python train.py --arch="convformer" --model="image classifier" --dataset="close-ups of made-up surfaces with and without defects" --train_examples=203450 --image_size=64 --crop_scale_min=0.8 --horizontal_flip=false --translate=0.06 --targets=["material"] --num_classes=9 --norm="layernorm_no_bias" --norm_position="pre" --hidden_act="silu" --mlp_ratio=2 --parallel_block=false --inner_norm=false --patch_size=[4, 4] --conv_stem=false --depths=[4, 4, 4] --widths=[80, 160, 320] --kernel_size=7 --label_smoothing=0.1 --loss="cross_entropy" --head_dropout=0.2 --init="trunc_normal_002" --residual_init="none" --optimizer="muon" --muon_scale="original" --learning_rate=0.01 --momentum=0.95 --nesterov=true --orthogonalizer="polar_express" --adamw_lr_other_params=0.00091 --max_grad_norm=5.0 --max_steps=12700 --batch_size=128 --epochs=8.0 --lr_schedule="cosine" --final_lr_fraction=0 --warmup_steps=630 --weight_decay=0.04 --adamw_weight_decay_other_params=0
Rows from block 4 of a small image classifier, named by matrix and row number. Rows with one number belong to one neuron. Each number is 200 + 40 x the weight over its row's rms, rounded and kept within 0 to 999. All counts start at 0.
After each neuron's rows are labels from the 100 images, of 14976, where the neuron reaches its highest value: "top examples" is what is common among them. Only what is clearly more common there than usual is listed. The data: close-ups of made-up surfaces with and without defects. In brackets: how many of the 100.
# fc1: MLP up (model.blocks.4.mlp.fc1.weight, 320x160), inputs 80-159
# fc2: MLP down (model.blocks.4.mlp.fc2.weight, 160x320, transposed), outputs 80-159

fc1.271,180,179,130,221,240,173,164,246,168,186,156,216,240,125,141,175,199,191,227,212,253,164,233,275,163,250,294,230,234,166,168,196,152,161,256,239,204,185,145,154,238,244,218,183,197,253,197,127,189,176,139,217,245,228,149,130,198,194,159,280,176,225,138,185,188,198,211,220,173,146,248,241,191,152,172,205,148,94,182,161
fc2.271,146,192,143,185,178,256,219,187,215,177,225,129,203,171,176,247,156,179,182,209,201,282,116,185,182,168,220,185,217,201,203,152,198,149,186,189,243,202,190,164,227,246,142,182,214,275,181,195,259,168,202,196,208,246,210,242,144,173,213,220,253,214,261,198,177,188,212,182,208,205,193,213,207,173,229,192,167,208,230,186
top examples: brushed metal (42); carpet (32)

fc1.143,182,246,218,198,223,208,240,186,207,202,194,241,233,193,158,149,285,174,187,148,260,168,232,289,276,248,169,219,113,137,169,212,283,246,125,182,276,190,187,210,184,209,136,168,183,139,225,186,225,212,137,186,173,157,188,223,244,174,186,249,139,94,235,131,232,133,171,229,225,233,234,169,186,131,194,164,273,241,139,231
fc2.143,115,247,190,171,167,209,160,248,186,203,114,217,205,192,227,172,184,262,261,219,216,279,224,230,181,205,181,198,187,158,239,207,266,193,266,185,143,226,225,145,195,141,193,211,140,262,194,287,220,205,164,224,269,281,210,270,201,218,144,133,146,231,131,222,208,254,247,202,187,144,207,169,176,243,207,285,206,231,232,189
top examples: leather (99)

fc1.283,153,247,264,198,185,240,223,196,205,208,140,255,213,147,218,147,291,186,285,183,195,276,242,229,146,236,200,189,251,196,211,239,229,223,156,196,163,182,236,180,199,220,171,192,224,152,211,220,189,200,186,167,156,159,202,224,192,138,239,96,130,151,152,140,178,157,193,199,244,201,238,218,219,193,247,193,210,213,185,169
fc2.283,216,120,216,205,155,283,219,183,221,284,186,158,191,193,244,190,192,292,255,167,134,243,206,186,265,177,226,145,221,196,193,150,210,126,245,190,187,285,199,224,221,203,116,150,194,163,172,210,208,209,244,117,179,267,190,145,225,241,176,273,228,220,223,206,221,173,227,251,238,251,234,250,140,221,182,236,144,220,200,252
top examples: circuit traces (100)

fc1.265,180,201,232,260,213,253,181,229,240,203,169,226,234,104,224,176,230,170,160,226,190,190,177,227,155,279,231,211,181,198,118,209,206,209,148,140,181,153,280,161,192,225,157,233,182,211,217,139,318,199,213,222,231,207,219,209,130,213,203,180,232,175,257,211,235,193,240,158,209,154,185,165,184,181,228,128,228,195,249,246
fc2.265,229,201,198,141,152,265,191,156,160,121,212,281,225,287,150,154,208,229,142,251,233,214,184,253,167,189,257,205,212,231,160,265,221,173,181,151,236,217,144,231,189,167,256,264,248,190,174,178,180,181,155,171,165,241,184,178,179,238,197,193,138,202,188,142,216,213,206,134,209,226,249,236,178,183,136,245,116,187,173,188
top examples: brushed metal (69); wood (30)

fc1.169,156,169,178,246,275,221,178,187,166,222,266,189,193,180,237,186,280,153,192,201,181,215,185,216,244,161,166,190,275,160,165,246,203,194,133,145,232,246,212,218,208,194,162,168,241,181,218,187,157,224,213,217,241,174,145,196,214,213,245,175,223,200,185,199,245,264,150,245,147,174,232,178,147,189,147,229,262,214,268,281
fc2.169,172,241,193,203,189,244,273,195,162,211,249,130,130,200,189,209,207,198,221,174,188,168,197,176,222,182,204,246,171,207,190,192,204,231,270,198,199,154,242,140,331,211,98,294,215,206,228,186,185,173,307,189,198,212,201,178,201,229,185,177,166,236,197,258,227,175,201,294,184,254,235,175,145,224,158,141,185,252,182,146
top examples: stone (57)

fc1.50,154,253,239,203,221,235,175,245,212,219,218,163,132,210,288,232,172,214,278,225,205,201,173,156,201,222,173,212,234,239,140,202,215,178,126,274,138,171,149,193,230,155,246,154,195,119,282,177,176,215,218,180,182,213,182,222,220,175,215,162,204,213,171,201,185,285,259,149,224,152,229,220,220,234,247,166,252,163,180,267
fc2.50,232,267,232,118,195,152,179,210,252,242,169,214,229,211,186,194,126,217,154,287,167,165,209,145,155,195,145,160,169,204,276,195,165,193,176,186,213,182,232,160,195,220,238,202,224,153,246,148,225,175,207,232,164,187,163,201,211,205,214,167,154,239,251,261,227,237,194,301,196,173,213,246,252,216,199,200,197,139,77,157
top examples: tiles (57); wire mesh (41)

fc1.238,227,158,220,177,254,206,107,193,247,216,254,194,223,199,163,183,147,190,180,268,190,161,189,200,253,207,184,194,172,187,215,164,226,255,152,238,216,159,190,217,253,224,179,233,261,203,245,281,198,148,192,171,234,171,267,223,178,96,173,210,225,202,163,226,214,159,133,224,148,205,249,207,181,220,141,175,224,147,194,227
fc2.238,237,202,226,249,219,194,204,186,259,219,112,167,215,199,224,148,188,187,125,216,251,186,211,183,206,247,158,234,253,233,222,192,205,205,198,291,202,183,225,208,203,210,203,172,137,169,103,232,207,232,173,240,248,171,150,219,182,170,203,242,225,228,169,190,176,255,175,247,166,161,226,179,181,210,220,168,301,161,243,198
top examples: brushed metal (45); stone (33)

fc1.242,167,175,197,213,248,202,169,182,179,229,205,109,179,163,162,193,198,254,278,251,153,196,232,197,206,241,220,213,206,251,136,181,181,207,146,102,206,241,235,146,178,188,162,226,180,199,255,169,207,244,226,159,235,258,170,184,221,223,237,235,223,224,193,234,123,244,219,218,196,91,176,179,198,251,210,190,205,251,151,185
fc2.242,216,159,193,171,211,192,185,196,174,146,214,248,246,250,297,243,185,201,192,158,188,175,186,143,216,173,212,155,213,219,196,227,187,170,248,184,172,97,171,217,257,220,257,151,278,165,164,177,206,156,202,264,157,251,133,238,203,233,129,182,295,199,246,195,268,179,174,225,158,193,200,213,197,193,186,259,170,145,185,134
top examples: tiles (74)

fc1.121,147,209,187,210,194,149,196,189,231,227,242,273,324,146,195,218,255,229,260,268,186,146,248,196,155,180,222,173,230,196,198,239,218,193,169,186,207,216,189,146,230,194,164,153,162,253,297,145,193,167,264,187,202,92,191,200,235,239,234,121,168,120,179,240,211,142,145,236,243,230,104,203,173,209,192,190,172,168,182,177
fc2.121,186,205,137,175,235,227,159,214,174,99,192,192,237,143,220,234,217,253,192,199,211,180,238,176,307,213,245,193,187,193,161,191,163,223,156,233,163,214,227,253,204,268,208,146,202,163,146,150,159,190,206,228,242,268,202,165,162,215,223,256,264,136,184,217,148,197,210,250,309,179,203,254,134,186,221,219,153,221,207,179
top examples: circuit traces (94)

fc1.20,172,238,220,215,218,199,200,191,174,291,236,223,217,159,193,238,192,186,193,257,161,216,171,159,209,230,187,225,243,223,157,279,281,244,169,160,166,206,179,101,233,225,191,137,211,206,204,186,231,251,193,187,221,172,144,247,215,164,238,209,97,248,158,203,161,190,222,174,219,202,198,194,208,139,215,216,125,206,213,214
fc2.20,258,178,227,201,304,298,156,199,252,131,171,229,230,189,214,183,194,165,227,193,179,268,200,251,289,256,236,199,227,193,187,203,276,192,220,186,215,193,287,242,183,241,184,135,250,224,197,250,212,200,204,222,229,171,227,157,194,194,194,192,218,171,174,215,182,130,228,202,171,198,218,237,163,202,246,251,178,227,196,239
top examples: circuit traces (100)

fc1.170,167,191,200,269,111,234,258,175,171,173,231,166,225,256,237,202,211,90,225,185,204,210,168,221,182,264,176,238,224,157,235,284,171,164,244,222,195,142,190,238,192,235,190,195,177,237,226,193,175,209,205,249,129,153,176,265,214,174,248,233,171,172,122,226,179,183,161,227,180,172,132,256,231,213,208,234,201,166,176,197
fc2.170,221,139,117,163,142,132,112,186,137,222,210,236,246,240,148,244,267,171,152,204,223,256,302,194,208,121,239,123,151,234,182,186,212,248,266,215,223,183,220,181,190,187,202,230,186,184,225,230,197,203,174,247,284,152,109,224,217,230,169,203,199,142,175,192,165,177,228,218,153,246,265,260,180,173,237,175,214,182,142,266
top examples: tiles (61); stone (33)

fc1.191,182,152,193,269,224,221,229,167,223,217,254,180,189,234,199,157,183,203,160,197,161,221,134,242,239,148,213,203,222,172,215,227,234,238,185,265,212,265,189,237,171,208,162,211,133,124,184,330,188,262,192,195,306,274,214,170,250,180,173,258,172,184,204,168,195,222,216,135,185,191,211,197,130,132,245,131,210,210,164,197
fc2.191,144,173,233,287,178,170,267,224,208,200,196,154,214,176,208,185,163,145,106,226,270,244,228,197,248,175,256,248,208,202,132,180,243,187,242,226,150,179,214,150,228,234,166,162,173,240,170,175,172,235,197,155,203,223,215,208,196,198,239,253,162,180,154,242,186,228,203,184,175,166,243,152,152,164,192,201,178,291,195,243
top examples: circuit traces (100)

fc1.13,182,202,210,166,202,228,208,166,198,253,274,243,186,251,202,238,245,257,220,182,240,204,220,186,228,278,177,232,212,169,175,237,161,186,135,204,130,181,173,155,213,106,183,143,232,179,202,287,221,148,198,216,113,181,238,144,137,230,144,260,184,210,192,178,169,139,172,169,126,232,205,203,264,203,260,262,196,147,179,224
fc2.13,184,210,205,203,213,176,188,222,211,256,180,185,189,160,233,212,167,217,172,246,141,209,256,159,188,229,164,179,196,301,221,230,237,142,231,183,250,128,100,210,144,195,250,217,191,227,178,224,167,194,222,226,211,243,166,184,104,271,264,199,265,209,192,161,249,180,197,207,271,254,183,174,208,153,222,264,137,234,203,244
top examples: wood (54)

fc1.66,133,223,286,200,186,233,246,193,247,216,191,205,242,169,214,153,191,223,237,172,250,234,232,220,208,205,133,158,301,271,157,246,250,231,210,271,265,173,230,174,269,210,162,177,237,228,206,222,196,146,223,278,178,201,244,175,192,215,253,182,199,238,114,126,183,144,193,209,104,202,213,172,184,118,168,219,225,174,156,137
fc2.66,249,150,198,140,267,238,161,117,206,139,153,215,214,227,152,250,207,235,187,242,182,144,209,220,182,197,243,176,184,241,206,230,203,180,205,218,121,183,232,133,222,212,261,253,267,204,179,146,193,224,211,258,213,188,226,160,219,224,316,199,123,189,248,62,146,192,172,221,187,244,205,205,151,127,236,280,207,283,226,172
top examples: woven cloth (96)

fc1.36,183,169,125,122,206,153,251,244,180,205,157,131,222,152,164,211,321,201,226,214,119,222,248,187,231,195,217,145,240,192,232,293,197,165,231,128,268,178,195,179,204,199,121,177,214,175,195,213,225,171,136,192,200,193,161,176,241,223,191,216,191,173,260,209,184,164,166,241,187,236,223,267,128,204,120,199,178,188,229,249
fc2.36,293,238,183,163,174,201,249,215,211,102,189,176,277,181,188,243,258,212,242,151,174,229,171,171,205,165,269,249,214,236,183,228,268,169,197,141,227,189,251,198,175,114,177,221,187,204,196,261,256,211,271,193,255,255,193,213,196,216,192,100,163,193,253,130,181,181,186,105,229,192,214,211,201,180,246,247,290,202,180,120
top examples: leather (90)

fc1.90,214,198,299,193,182,186,225,134,224,190,227,223,187,206,203,159,283,216,191,291,163,221,191,163,193,204,254,217,224,268,167,257,162,171,196,136,159,187,272,210,240,132,122,218,216,185,288,125,240,111,181,215,149,207,211,199,210,183,172,206,221,208,138,165,158,203,258,228,194,229,233,169,156,177,225,230,212,172,102,214
fc2.90,238,145,195,158,201,215,176,240,248,179,182,158,206,254,196,166,161,169,223,236,173,141,168,184,156,232,185,160,255,261,167,231,163,220,199,241,176,245,159,162,189,220,171,218,209,207,197,218,189,186,213,157,167,134,114,229,212,225,165,244,197,180,196,165,207,156,151,225,178,181,255,178,239,233,201,234,173,182,248,192
top examples: woven cloth (53)

fc1.294,220,174,201,259,197,272,222,204,279,217,229,206,215,164,217,210,248,138,177,222,251,264,260,252,151,241,210,138,188,186,173,273,138,175,200,211,215,96,212,239,248,156,173,221,178,166,250,182,221,222,252,221,160,260,187,277,266,204,204,225,169,175,194,135,226,183,160,264,156,164,117,216,178,237,161,207,157,166,155,165
fc2.294,179,257,211,197,204,153,215,231,239,264,150,166,307,196,181,196,251,284,107,184,188,123,221,157,217,191,192,115,183,217,283,216,211,237,216,247,214,134,177,134,166,233,203,275,238,247,188,236,144,219,225,194,149,182,163,222,261,246,173,193,182,192,193,183,204,192,179,164,217,233,198,229,191,173,195,200,169,173,179,227
top examples: wood (70); leather (30)

fc1.137,169,228,202,210,165,251,201,156,222,159,163,110,185,124,246,201,195,183,215,274,225,146,209,230,160,221,197,225,204,148,113,227,172,165,206,232,234,175,234,210,228,211,182,264,116,198,235,287,193,210,252,239,239,253,216,196,193,255,218,113,209,129,238,196,148,227,172,148,223,249,198,150,182,201,231,154,213,243,162,126
fc2.137,243,153,233,195,129,168,133,213,211,179,287,255,165,233,193,257,258,202,159,173,190,244,164,163,186,231,174,147,199,122,233,226,172,198,157,142,218,212,217,152,234,157,187,209,228,146,264,200,194,187,218,248,99,220,237,194,174,159,223,268,147,190,217,211,245,203,199,212,169,187,166,171,208,253,218,215,164,264,163,208
top examples: stone (88)

fc1.228,224,169,184,167,217,263,226,233,211,224,163,184,210,173,218,220,204,169,230,187,260,210,174,201,215,114,236,222,191,182,169,228,198,205,203,224,191,253,212,244,280,184,210,218,194,185,202,217,112,192,211,144,231,186,201,146,218,140,123,177,190,184,189,125,215,118,207,209,140,229,223,184,169,226,208,200,210,165,157,248
fc2.228,135,192,177,291,252,97,196,153,190,189,173,159,166,207,182,184,97,215,212,245,139,130,191,191,218,236,161,271,228,152,206,193,187,201,197,241,181,164,215,225,202,185,227,243,190,144,239,254,157,96,212,317,167,199,223,219,114,200,273,149,269,213,224,171,207,303,189,101,174,138,167,278,220,198,232,210,161,192,171,179
top examples: wood (59)

fc1.171,173,218,216,102,207,195,216,231,224,235,189,137,238,157,159,203,266,137,252,166,193,131,175,247,143,143,196,165,151,141,182,241,225,287,263,231,191,144,221,268,233,230,163,220,110,142,198,192,204,239,197,254,203,168,165,161,186,277,208,178,251,198,187,186,207,180,154,241,232,200,201,242,172,143,215,150,200,220,213,176
fc2.171,179,166,146,218,160,154,175,223,134,296,218,228,190,193,239,232,187,153,244,202,192,209,200,229,193,200,189,163,178,235,160,225,214,176,129,169,156,250,215,234,188,207,109,132,231,214,178,174,224,168,158,155,237,223,237,186,203,199,214,210,255,239,197,172,256,210,179,214,217,346,243,167,139,172,210,179,219,225,167,194
top examples: tiles (63)

fc1.197,253,179,226,144,159,229,237,179,177,169,214,208,209,189,179,203,257,174,142,223,250,237,224,186,229,126,313,197,249,167,202,202,249,191,193,250,229,231,247,239,184,115,165,160,137,219,180,153,223,231,131,186,217,111,214,267,143,212,271,207,209,212,229,182,152,119,223,213,189,214,178,125,177,285,216,220,199,188,259,190
fc2.197,185,185,186,171,271,196,117,251,246,223,134,171,244,194,174,140,151,322,230,161,163,161,219,202,215,160,203,197,236,181,198,207,183,204,208,197,129,177,164,198,166,253,233,242,249,117,155,117,211,217,263,212,216,245,163,247,213,128,251,254,174,175,292,200,284,220,154,145,203,213,237,163,156,213,278,218,177,188,164,208
top examples: woven cloth (40); stone (32)

fc1.307,213,252,250,191,188,223,210,211,186,230,250,206,172,196,228,146,255,171,201,187,214,221,154,206,196,242,196,184,176,217,294,199,199,137,202,203,119,241,272,217,217,245,235,180,187,197,219,147,184,168,119,255,223,172,193,130,205,196,195,252,191,267,145,119,176,166,193,180,207,216,153,192,206,179,172,170,133,204,241,206
fc2.307,98,167,183,231,169,196,178,203,230,198,280,130,271,237,243,242,154,179,234,141,178,245,226,209,251,210,172,239,214,254,198,207,229,255,245,194,170,260,167,207,196,151,191,175,188,217,193,212,152,273,155,168,153,186,219,216,229,175,242,205,257,100,236,238,187,260,189,163,183,152,109,132,196,189,173,205,255,259,245,224
top examples: leather (82)

fc1.63,181,216,254,251,219,210,203,155,231,137,265,242,142,123,158,291,221,151,152,182,172,180,242,253,136,167,224,173,251,160,210,234,199,206,207,169,165,190,195,246,186,177,199,145,230,245,164,260,141,169,209,189,246,248,169,218,231,231,157,115,185,142,189,190,169,180,187,238,143,219,222,159,156,179,225,276,178,184,264,201
fc2.63,239,246,139,181,174,202,253,174,179,197,191,198,264,213,142,216,228,228,180,196,253,204,134,108,213,159,234,192,121,162,204,222,222,172,243,171,277,181,196,204,128,240,244,153,228,163,261,192,193,231,137,247,197,169,200,211,158,198,224,128,164,243,184,248,213,222,206,169,181,271,206,114,137,172,178,143,259,178,244,245
top examples: woven cloth (80)

fc1.21,114,212,279,165,166,196,225,175,146,209,139,244,278,168,204,235,193,220,249,258,141,271,272,221,170,198,153,201,214,222,190,182,242,193,136,170,153,200,216,168,221,157,260,218,227,215,211,143,186,133,234,272,115,138,170,222,194,210,255,172,151,169,138,163,246,139,112,182,213,151,203,220,216,221,261,100,251,229,224,210
fc2.21,216,228,239,186,234,172,191,148,271,218,231,169,231,197,246,224,227,204,169,185,200,131,153,189,263,139,187,210,228,181,171,217,212,220,298,205,134,175,243,193,229,209,202,208,202,189,212,177,159,222,159,178,213,210,154,174,184,167,169,245,240,200,225,257,100,156,272,250,204,272,278,181,165,251,244,285,201,199,151,222
top examples: circuit traces (100)

fc1.209,233,199,192,127,219,192,206,180,147,209,264,157,218,173,149,143,278,291,271,302,249,278,223,255,177,165,190,152,237,228,140,217,175,200,219,135,256,213,188,229,251,202,191,206,168,145,264,198,268,186,165,156,203,245,197,249,232,157,197,229,236,167,196,219,260,231,169,226,127,281,186,211,184,196,154,158,257,153,193,184
fc2.209,293,208,248,193,229,188,243,228,173,204,193,232,191,158,156,283,176,274,195,189,180,143,120,110,176,176,196,218,170,188,230,191,138,252,139,151,248,184,228,232,214,195,214,196,220,189,193,252,128,164,173,152,128,186,225,204,199,214,232,148,196,306,157,154,207,148,190,150,151,225,194,170,134,226,238,255,187,220,224,124
top examples: carpet (37); leather (37)

fc1.81,188,230,225,240,179,189,230,250,191,212,237,263,227,155,133,189,223,206,311,256,180,188,209,124,324,135,181,138,234,198,119,222,245,189,268,256,213,209,272,188,241,249,152,223,216,138,212,168,288,226,214,147,168,275,216,171,145,185,233,148,183,195,227,159,179,220,188,211,218,155,248,190,148,209,179,216,124,209,237,251
fc2.81,218,283,219,173,181,133,204,154,218,166,217,194,182,254,196,238,191,227,177,300,167,215,204,118,225,195,194,145,120,237,210,175,227,229,154,137,171,164,166,217,232,161,244,170,210,267,165,239,211,201,207,141,204,117,188,192,173,162,269,209,185,234,225,215,254,222,190,196,192,245,177,243,194,128,164,162,214,225,160,208
top examples: carpet (55); woven cloth (35)

fc1.286,175,227,100,241,186,184,211,105,183,205,190,207,194,244,232,144,200,144,188,226,270,252,133,174,212,175,260,211,208,146,201,131,210,170,230,225,241,154,189,150,241,212,186,227,214,185,235,231,214,208,148,218,180,280,190,190,174,172,166,234,189,213,259,158,146,205,172,189,225,176,215,149,206,239,201,278,253,197,160,289
fc2.286,224,199,252,239,217,175,184,186,169,192,158,190,207,188,220,246,155,219,210,104,214,242,237,126,242,203,217,176,195,132,223,152,214,117,223,188,187,231,227,227,209,258,174,204,115,226,184,178,201,225,216,222,225,309,231,222,241,247,164,267,206,124,171,261,193,187,215,192,160,180,207,195,181,212,129,121,181,273,225,241
top examples: circuit traces (100)

fc1.243,159,241,170,150,180,197,172,255,166,159,348,136,208,168,213,166,168,168,152,173,203,231,210,220,291,193,190,235,173,190,201,166,214,236,253,171,173,154,181,167,134,227,218,229,206,181,141,205,159,146,189,177,203,180,247,213,217,162,261,162,303,222,266,166,218,129,200,232,200,234,230,229,208,242,156,132,213,203,195,175
fc2.243,130,174,224,204,170,111,202,230,227,193,158,238,202,242,163,247,211,199,184,154,178,155,126,191,179,222,232,179,162,145,144,171,243,241,241,224,243,238,256,168,238,187,214,145,314,236,249,184,235,200,194,215,228,134,231,188,195,276,248,176,140,174,130,221,186,256,204,205,173,190,199,206,167,149,263,231,272,193,157,190
top examples: stone (49)

fc1.8,215,172,230,210,171,224,200,136,199,223,184,203,178,147,235,216,178,251,241,192,181,221,159,237,165,159,238,250,208,149,189,199,243,152,104,184,210,182,172,232,202,190,225,216,190,150,250,190,215,179,196,223,276,223,177,246,284,236,158,218,180,184,208,214,213,114,207,174,267,201,220,162,195,228,188,131,168,222,224,177
fc2.8,177,171,196,194,219,188,173,190,139,237,221,233,158,159,285,161,134,216,189,235,226,228,209,260,218,164,238,199,207,151,207,123,231,214,225,191,182,224,242,156,159,199,178,130,163,206,204,231,207,178,198,135,256,225,172,185,155,225,246,191,210,136,207,160,151,241,148,204,120,199,266,182,157,240,125,201,171,228,199,146
top examples: circuit traces (84)

fc1.168,167,243,238,300,289,215,220,174,169,277,218,226,138,210,198,179,178,260,222,245,181,202,182,229,172,197,130,143,265,214,195,231,213,200,213,245,193,192,179,197,223,191,198,200,213,198,187,256,301,266,198,245,169,251,253,280,207,86,199,137,197,207,193,242,131,234,215,184,198,194,185,128,226,208,178,220,256,162,210,190
fc2.168,228,215,191,199,189,216,234,168,124,218,226,212,214,248,180,145,209,271,181,193,233,120,206,141,212,255,240,130,146,253,236,190,271,263,260,231,217,165,207,175,214,230,203,165,226,183,197,154,192,249,195,196,184,193,193,200,183,239,223,232,175,325,196,221,191,234,116,293,196,151,203,276,239,187,166,195,140,257,189,229
top examples: tiles (68)

fc1.179,192,195,171,131,274,165,192,143,208,145,216,214,262,190,105,180,269,188,171,183,171,199,223,225,157,189,193,212,253,151,241,145,249,190,224,222,123,273,147,195,191,177,248,246,167,191,162,210,272,197,235,273,262,238,195,241,194,119,179,157,178,221,152,204,137,199,144,146,221,248,214,228,196,148,221,239,292,186,186,214
fc2.179,175,246,196,173,144,229,133,190,205,165,206,232,207,204,224,295,167,151,225,215,199,194,207,193,229,195,176,211,182,211,219,189,214,214,227,190,259,172,146,223,165,158,210,183,238,167,299,212,218,226,197,212,197,207,129,180,253,113,218,221,150,195,197,272,163,129,266,209,204,263,234,146,226,222,189,243,248,215,185,203
top examples: wood (100)

fc1.129,263,204,233,179,136,264,244,210,201,206,213,201,204,193,266,248,249,137,290,230,171,155,238,234,176,185,199,127,205,237,171,225,111,162,179,180,216,211,250,176,220,165,217,254,179,189,191,161,195,200,211,192,124,212,192,172,271,207,207,149,225,270,234,157,221,181,190,207,221,226,178,212,219,189,171,130,173,159,195,121
fc2.129,136,210,262,166,236,214,207,225,107,94,124,228,163,153,157,180,230,159,203,152,181,177,218,163,228,236,243,249,244,222,216,174,207,199,205,196,230,224,195,135,188,220,167,191,178,167,228,152,224,228,220,227,201,198,167,162,189,224,193,285,189,179,174,172,204,139,221,201,199,248,227,224,228,276,204,215,251,226,220,202
top examples: stone (93)

fc1.163,186,156,150,201,190,187,251,202,148,223,160,220,182,182,217,220,163,166,247,186,141,113,168,221,266,238,179,193,243,148,225,201,232,199,165,159,233,138,179,205,230,166,183,232,173,266,241,148,204,195,245,256,281,267,228,201,261,195,159,199,163,166,178,211,222,170,189,170,179,267,175,186,205,196,210,161,225,178,140,218
fc2.163,171,262,163,203,180,225,150,241,195,229,126,241,187,186,235,136,169,230,243,230,195,207,148,149,204,224,179,144,209,251,176,224,230,199,211,244,169,199,224,236,149,159,179,158,275,154,148,161,262,138,196,171,230,190,157,189,224,244,109,241,232,177,231,182,192,216,215,118,221,273,166,173,199,222,155,173,161,178,263,200
top examples: carpet (46); stone (40)

fc1.92,103,195,141,217,225,189,182,229,183,184,196,156,187,257,178,165,199,230,230,222,219,142,171,244,239,276,251,273,194,245,262,256,164,187,171,215,182,165,253,210,206,166,179,195,200,256,183,245,201,182,251,164,238,171,179,233,137,253,218,134,183,182,245,260,168,174,183,205,188,152,189,129,163,170,191,186,179,94,203,212
fc2.92,257,124,179,213,159,185,235,152,122,205,162,207,235,201,222,154,206,103,211,208,135,214,189,167,195,181,184,187,204,111,230,178,162,182,241,167,169,176,175,179,200,186,214,151,118,221,263,256,250,172,190,168,175,191,152,154,292,179,195,221,218,190,210,201,252,242,193,200,161,233,305,186,239,227,267,234,195,147,198,201
top examples: brushed metal (47)

fc1.231,209,210,105,204,254,164,241,260,160,167,217,251,185,212,178,119,112,217,201,153,171,174,140,296,188,182,248,146,230,269,204,185,182,245,187,184,134,192,290,211,252,132,208,188,184,190,217,145,133,161,197,205,183,199,165,265,161,254,214,182,117,167,153,153,222,187,136,270,220,169,167,140,193,225,206,185,151,135,178,192
fc2.231,162,247,232,163,170,261,222,150,257,154,192,116,174,166,214,293,212,194,215,153,163,257,190,148,211,215,182,190,188,157,146,183,178,211,146,217,194,228,180,208,143,198,158,149,173,216,219,255,183,147,175,217,199,213,179,169,204,128,127,219,318,244,305,234,115,190,231,248,166,193,251,230,250,254,192,193,187,244,200,183
top examples: wood (31)

fc1.11,151,185,265,216,168,170,200,159,151,149,229,219,224,142,262,173,299,228,234,163,155,211,207,162,204,223,237,216,222,260,210,254,285,199,238,195,243,208,154,113,184,277,256,240,196,188,245,139,205,278,235,207,251,193,206,198,250,226,135,173,250,170,195,181,233,198,257,160,202,171,188,215,190,196,31,185,186,175,198,193
fc2.11,113,269,176,148,152,160,144,212,225,206,180,242,179,239,242,196,216,142,263,265,263,153,157,186,179,186,163,232,165,282,235,192,172,230,189,161,163,217,209,122,189,219,277,149,287,245,105,169,181,229,180,251,232,198,268,217,108,279,248,196,245,195,166,147,198,126,209,164,194,290,196,220,232,236,173,240,249,236,166,250
top examples: brushed metal (35)

fc1.162,211,222,248,185,196,255,217,142,207,209,228,188,131,176,145,138,253,170,215,195,188,187,200,232,203,288,214,270,231,242,140,246,156,235,144,200,231,180,228,198,230,174,159,272,239,168,258,191,145,204,132,274,176,229,193,188,157,139,132,167,210,209,123,116,203,153,184,282,153,250,231,135,246,229,251,200,186,231,201,234
fc2.162,228,251,205,132,208,149,213,219,199,203,221,212,190,173,164,247,236,244,206,233,183,275,193,194,148,226,185,236,231,203,203,164,209,270,262,229,114,227,218,118,216,169,200,264,157,290,173,166,150,169,110,205,106,183,223,178,266,246,159,219,167,175,189,185,109,124,222,199,171,191,197,224,214,200,250,263,214,215,149,204
top examples: woven cloth (94)